Rows from block 7 of a small image super-resolution model, named by matrix and row number. Each number is 128 + 32 x the weight over its row's rms, rounded and kept within 0 to 255. All counts start at 0. Numbers have three digits each.
After each channel's rows are labels from the 100 images, of 14848, where the channel reaches its highest value: "top examples" is what is common among them. Only what is clearly more common there than usual is listed. The data: reaction-diffusion patterns (Gray-Scott).
# conv: 3x3 conv (model.mid.2.conv.weight, 128x128x3x3, standardized in use, each kernel summed), inputs 0-127

conv.18:096144175098135126121185144078178107130074113173133125105098063132059177107142147079153187169121128136137117122087130077098144081085155163171119101135128179154140143149103174041109138124142131111117132138101095200146174170151147096141070128123136108115138141195111155087101130108126110141106107141161152037116125095128165086168110070169135126135181185091124106142123151176128123134111
top examples: stretched; embossed

conv.115:134128126059134131107130116162135151123102104157159086088129070126164098144131174109165161109116126113152168104101128119173125157108164114168080163165156125124078156186124093125108176179120089138114133106099096111090100103214124082182098114163108126141134107193133090199096066098129179086094106121153150100126119126190155123092075138063120104177129093187166157139129143167080162096119
top examples: stretched; feed 0.018 kill 0.051

conv.87:181083139158137069152085145153088139145116138090092105156126121119151169024103190137141127178130152114156139117097157099145115181123127113147127112156131122101115110167118127080138158140250110059131198138166050120100156131138121166152099141144137128122182121101150198131109125131153110102107177143116097113101098186117100124113080142078106109120105173105159080148170124101112116134098
top examples: stretched; embossed

conv.37:178101150161132104112099137135085145102160159127145128134155076105150106182142129140113097111104161089124176163142125123106133169166115134064131134070149114145095119129166076172182142170079120058104129061165111145130162065162111174157102175112111134117212114101143095113163099117220100118125159115067114159129139172114136121111165104099132141108090164164129171139140062169117066093146
top examples: stretched; grey

conv.34:109140121101108109191127181146100149123136114177145082169083124126075155118165156066143143122100136101125224191101156136142087103097163116135113099138094154079092145117164124087157131146119132065127145103166091073085133102139108173148142155124115096117160126118127181132192150101105111125139091074120100120055152152098143170182163088167093171071172180141119142146135084173154104095105
top examples: stretched

conv.20:146148088075112076089171125156103097107088118112183149061192142146086101177121117171099148156111102126119120100101145104083120175148152150133107081174118087138153085114177115106124156127124095152135153154171070106120158072152104098123105125134137068105168143153192163111076134072147140132093170169134144059156126065178161181170136128184181084140157150123147129133157122164097154122136
top examples: stretched; feed 0.018 kill 0.051

conv.8:152138077131096163153135147146142158132151136152125137149130106078100045156077153181124100110139171136103137168148127101139138077103117151085125164136140106156138063095149070123101183093184116169081147091073149183144151153114151087142108137128065165111131166154132124167069105105133180124156151071109209110159135199086147131085117119070103107146146126180085121123121155112169113182118
top examples: embossed; grey; stretched; feed 0.058 kill 0.065

conv.27:127104139132162129109078106102115132164111127119080141121129137143189161116111200122144110117158081152157091061123174152096095188121129097184115178164117109107160137140124130152092111089183115162136122129152080137142135117102099116146114113158094166177129117167077078107076130108152156125092144172169185140077147147228180089065125132060134055160106089117181100134147123125133140149095
top examples: feed 0.018 kill 0.051

conv.118:206135174132122124155114075108110125132129135091171161100156118130165176151088109076113135133113038120154192131121076145131144094069134119135126114164139142130094145111162170133144133126176114141110192107111136135123150133110071091160115146123120145119138183095089127120134093063210086136117125124121152188067204128084146098155079125135162192096147133162087147148126129066170143067142
top examples: feed 0.018 kill 0.051

conv.80:132182073151105122157143142119132157152104143088160127133073102152088095137076119161116101137147169136135186156127090128121164102078133107101119059111081172141128119097149066103145145141159193139122103031093120186176173134126103154086140184143098162175140106105106120182147160122145175062134111136123099087138110146087176160116123083130139196143150149117110210095108089138125116120094
top examples: stretched; feed 0.078 kill 0.061

conv.9:136048106140170111141117140104124133181169111088111165159095121153112145062172122165148062152161144129117109140166190096127180068135113065137181138140119143083161146119082123181147109161150143154123084150104149160185114140117167067076107160119125114154111133095130082187149111117084112117161117189125132102140107097104114121100110086062140113193136118080145122154111147159193150137061
top examples: feed 0.018 kill 0.051; feed 0.078 kill 0.061; feed 0.022 kill 0.051

conv.15:117157173161121141125105129163141139138092083117119076077143113113133025073160132165105140079117136161173102110088124078134140139108099085074081155120125107135133139188113136158101151082121147163177100135189104088092107162092119176140118132170118181112169089146110071132147130157155124141152163162171192089117115113177158124122177143095102064169142076060156120145174117133156152153145
top examples: feed 0.018 kill 0.051; feed 0.022 kill 0.051

conv.97:141106105131132185136123092087144101116114160116186134170122097124147123097119115094171151125110114145136169158088151133152133104051194110162095122144138113096136201139148207118111121136123169137153047110174097118151063074155179068132192125118091128144113150169123179122110172110103124101074066098142095129126150153157102137058144128140127168162133079179124111156104096168072146148102
top examples: embossed; feed 0.018 kill 0.051; feed 0.022 kill 0.051

conv.105:179143165139105073099103094150142092121152125112129131081093114139088118094103122174137098086107120156164076042148127089061086151117090136108169145150166108120162114130036143119120133139149118150147125144163121142148120130161144119091124156144144145154122147142157052132116080161137175097113222192138175070150127069208118131108118146086156097146112096097143123153124086120154165191137
top examples: feed 0.018 kill 0.051; feed 0.022 kill 0.051

conv.47:147147107094141185117158165109101134138059134107139148044137081152152114134063150171119159168135095154054102179141194109142114160115115107118147152135189135181085099115158123089126186085130097137111104081072108161132161147100142128133103131125130148084156080222145130143113096125139081121132159150065098126142129151169096116080128126059130131094103150195135118143096120148112097164170
top examples: stretched; dark

conv.56:124100118142105155126120137105107086136125110156085110117157147053120081152141134154106136139108124164094164088197134134092144107109167137094123117148118145092180149103109139104130132106123155109128161113112169116090133116119153191144169156096068066121160202093121174091172185139139114179143143114163124163120219062072088088141090141183170132112102156102158047104092177091117114129166
top examples: embossed; stretched; feed 0.058 kill 0.065; feed 0.078 kill 0.061

conv.74:189166108128086083125142169165087121054089125121189096124100129151034138175083150142107091115127154116145170082131177104125128166129087151109151078190153178160093108099141119060118146104144151125142159096116057092122220110121128097119110131084129140120142169152169117113119107153189132103132173115111125083163138147117142095179123137167134129113107126108095146127156181144172069106144
top examples: stretched; feed 0.078 kill 0.061

conv.125:184115164151151078132126076084113151096124143138134101198124133138108185116095186125088132114112067114121120079118154155071075160173083151154132128150119119093173102094148117115085136127167100113154167137149104126116106115114087218168115094122122140139157185048118126155115159157150125180143104187138130187085134150167112129116095172131167158105067123163168120076097062102116118162120
top examples: feed 0.018 kill 0.051

conv.10:168156088184142116158111104137112157099122084178089122108100161131119155127083134163124084100171064152130082117161184099104095143174084110133143121144152110098108124149168068138110088072128140141155100130086155135121195113094087147102141191111103111096167099108095066152087133147140155172200185132130179109114119152155171140122165188099122115115116177097148150163118124054186143166096
top examples: feed 0.018 kill 0.051

conv.43:137119134138147106148146100151117139084197136169078112176142084116160121115112126126129047085125160107130118081114063091108115153129121141146117092065156108146073175151115130221167116174146174133128177150212099164117118109158142164113131148116113090146155139130094067132150077159212157079132067139131132129129162137116190086103096121098154132136132157048143141099103140118125153106131
top examples: embossed; feed 0.039 kill 0.058; feed 0.062 kill 0.061; palette: dark

conv.91:147087108205121188122135088103128187167131118131140115093118127159150077144101101174132100092134164152106120141088167126104162157130104099133078133110178119152107129131145162112111139094083152143168055128109120199152103139118180143104130127128163162091158150111112120129120134145139166039180157165070115143110130181154108151101112139099150138104106117048147177123157128031059119182143
top examples: embossed; feed 0.018 kill 0.051

conv.11:115124097121148102171132072172108129206141114135062166058176100095188118092104126160104170093085099148185149170110102121137127133098131106148148071179137119105110099163170140160091158092194116131128150154116110074035140104105096123167117104168159125123182173099107159142095130155163105158144115131153083138109135210102155116137144162106077134160108137129162154111113126064113147116157
top examples: stretched

conv.49:161169164149126064121160098166102139062173099144069102149116091125168134149121102119138077093084190168141118086107106115108129144128137160157165147109189130105064120156123072247096128161170158145117185107152090136128143106192112128137147132133128130162175161140097119085134090147179151086115066109180130119101129128089140070129112133086128154102108091083137178117122131104138170117120
top examples: embossed; stretched; feed 0.078 kill 0.061; feed 0.018 kill 0.051

conv.26:150140165055107100140132088160122160087159172116165107109167065129165118132106127094152172159091123114184136162168105116146116130088184123161111120158187118104067095109117085115158173119139094165137105062069106093113169101183077137177108103130136136165156117139103166151128129117162149089125119106138114108100094168142138122054084177122092147149085116223117181141108159133107161092159
top examples: stretched; feed 0.03 kill 0.062; feed 0.058 kill 0.065

conv.0:174071133141155163163094142107155136203100166068128119072105138136175083120148152132120100163148153134090125214077125130158162126132077122065116108103141098145139106117180151122093146128086105175123123119119164177119130157121152148150086155140165156117128086132130106166120105139193182098124128113068134174101059129112173131118117118082125086114132157110103194114110177089078133195068
top examples: feed 0.018 kill 0.051

conv.42:143180129129088134161113102111058123146115104126127164099160175130123164133057105141078108182144097177149101155151154146135138163169108084085071105138073132154125079107153147132131140096139101120152125175131159078142200140071114124089119154132121108109132128070155093121132161066138077211175224098134174112137143135148118109177127144176146132079142199113136117153133114086161104152117
top examples: stretched; feed 0.018 kill 0.051

conv.51:115077188115149119157146111177165111124073148079116161155111142124141157127177100052092198186146123118123129094117131164134099139159168090146170136112110122080131132154127036124094108171130106112156107151192054126078083067141145097185140156128120131137108132170099131123122166106135129144053143161168119088124122149179105146114192151103151118136083120151157146090088120194143156108129
top examples: feed 0.018 kill 0.051

conv.19:162134098129129126149169121075161167135056119118134179099124149132121091107194122154179154149145100108074182162152176147103127117053111167082152096071134140126169130149063112107074141130090128150138098159110155132117101174087143173114141120126193097144099106175142095120133110190121176092099066127075137073164117074134175163102116110112188144150077138133119142150133168177094143150114
top examples: feed 0.018 kill 0.051; dark

conv.21:145136119098156117178163091139093196116058130156151135047150108125183138183063167130134168161154086072164128158161154175128159124111136145107148130106091156102129109102130051073067148145112118086144158133106132138132110144142123155178087082144103148154107157118154115076138147081138082083078115139096133069139141171098128139130124129131127152139143168130162114185165057115198087123102
top examples: feed 0.018 kill 0.051; feed 0.022 kill 0.051

conv.90:076131071092114153175115128151074154111139142114152084116144128130139190100094127184096089102072071137161136184101139113113145136164168105093129102152120139144066162122136106164109197109129115115144132150155175163132173128100102114126188137108066186096194125119069140175143112088125161105150162144189162130111176099114139144123073172140075143090148183086071102134124090162125101119164
top examples: feed 0.018 kill 0.051; feed 0.022 kill 0.051

conv.95:134142139105090118165116150162088127090107128123102139087167162115109133130082128178074109146128092216180081162146166150180117155169094095071092083146095123148151145115157102081140141085120136113150132144098196066124138077132098140138127154130077102081104141108121107111109194089081139169143216118102116088157129143141136119164124203157120150093104182118196143162162107094156139141144
top examples: stretched; feed 0.022 kill 0.051

conv.50:065209109153122116122127232129114140152139116132062101084101109120135151144118122136143126125131141148177100142128101093150131176222074108072130136191162097139124066098070105139138149157114105154044128140109153107134185100115131140126111118126145120114134101149134140118126147130042113138156186123131146073166085123171118097088165173103137107089166149158090115181146147168133090117122
top examples: feed 0.018 kill 0.051

conv.106:128134115092169144159136136142066113120149133155187158147099123079120161184055167096127078131114054073128136110115158101169135116066140109159139103116129150116033134125162161138161133152117120133172126116186117136113150169052170111112046084128107141138154174113113142123168119129141150138111146176167106131104138108074107116127098086211129121130153209158132175110149072109121130115118
top examples: stretched; embossed

conv.33:178135106096112133088147177166103058069125117089181178125125157158060068178099057150129111116082161127126186154105115141159081138100186156116150116142116156138102102155125106128138140100147187114146172023153115099120122114142121163113157122126139081103137168154129148141117160115083103130105127114138110098147179114083100160196154109174074147080114102137156129131163128142184172094146
top examples: stretched; feed 0.078 kill 0.061

conv.38:146132089140143087055107127120181130114121105105126109105109152142173169143099146140111115190145105142147058120147095132110101139153042110201151197119135106128082071085077134134099120154156178130122114121141081189182128127187108082097131152126120168116065144112161135092073109171129147147123151131114145125174132119217154160119156145069126115138078105109129156190171131100122105171125
top examples: feed 0.018 kill 0.051; feed 0.022 kill 0.051

conv.7:134129121095159126165134096143103153117148123140176132143105110122065100175173176091114109142106111170131151111089117131096055186130156116130091159131154145102049130120176104114137142137148086106146161119112081131111168129162177161151100111123128150112147081171107131126156095103223218065128113080094081095114164139143175120085087090119174119147143191140118190156136164137131080116077
top examples: embossed; stretched; feed 0.058 kill 0.065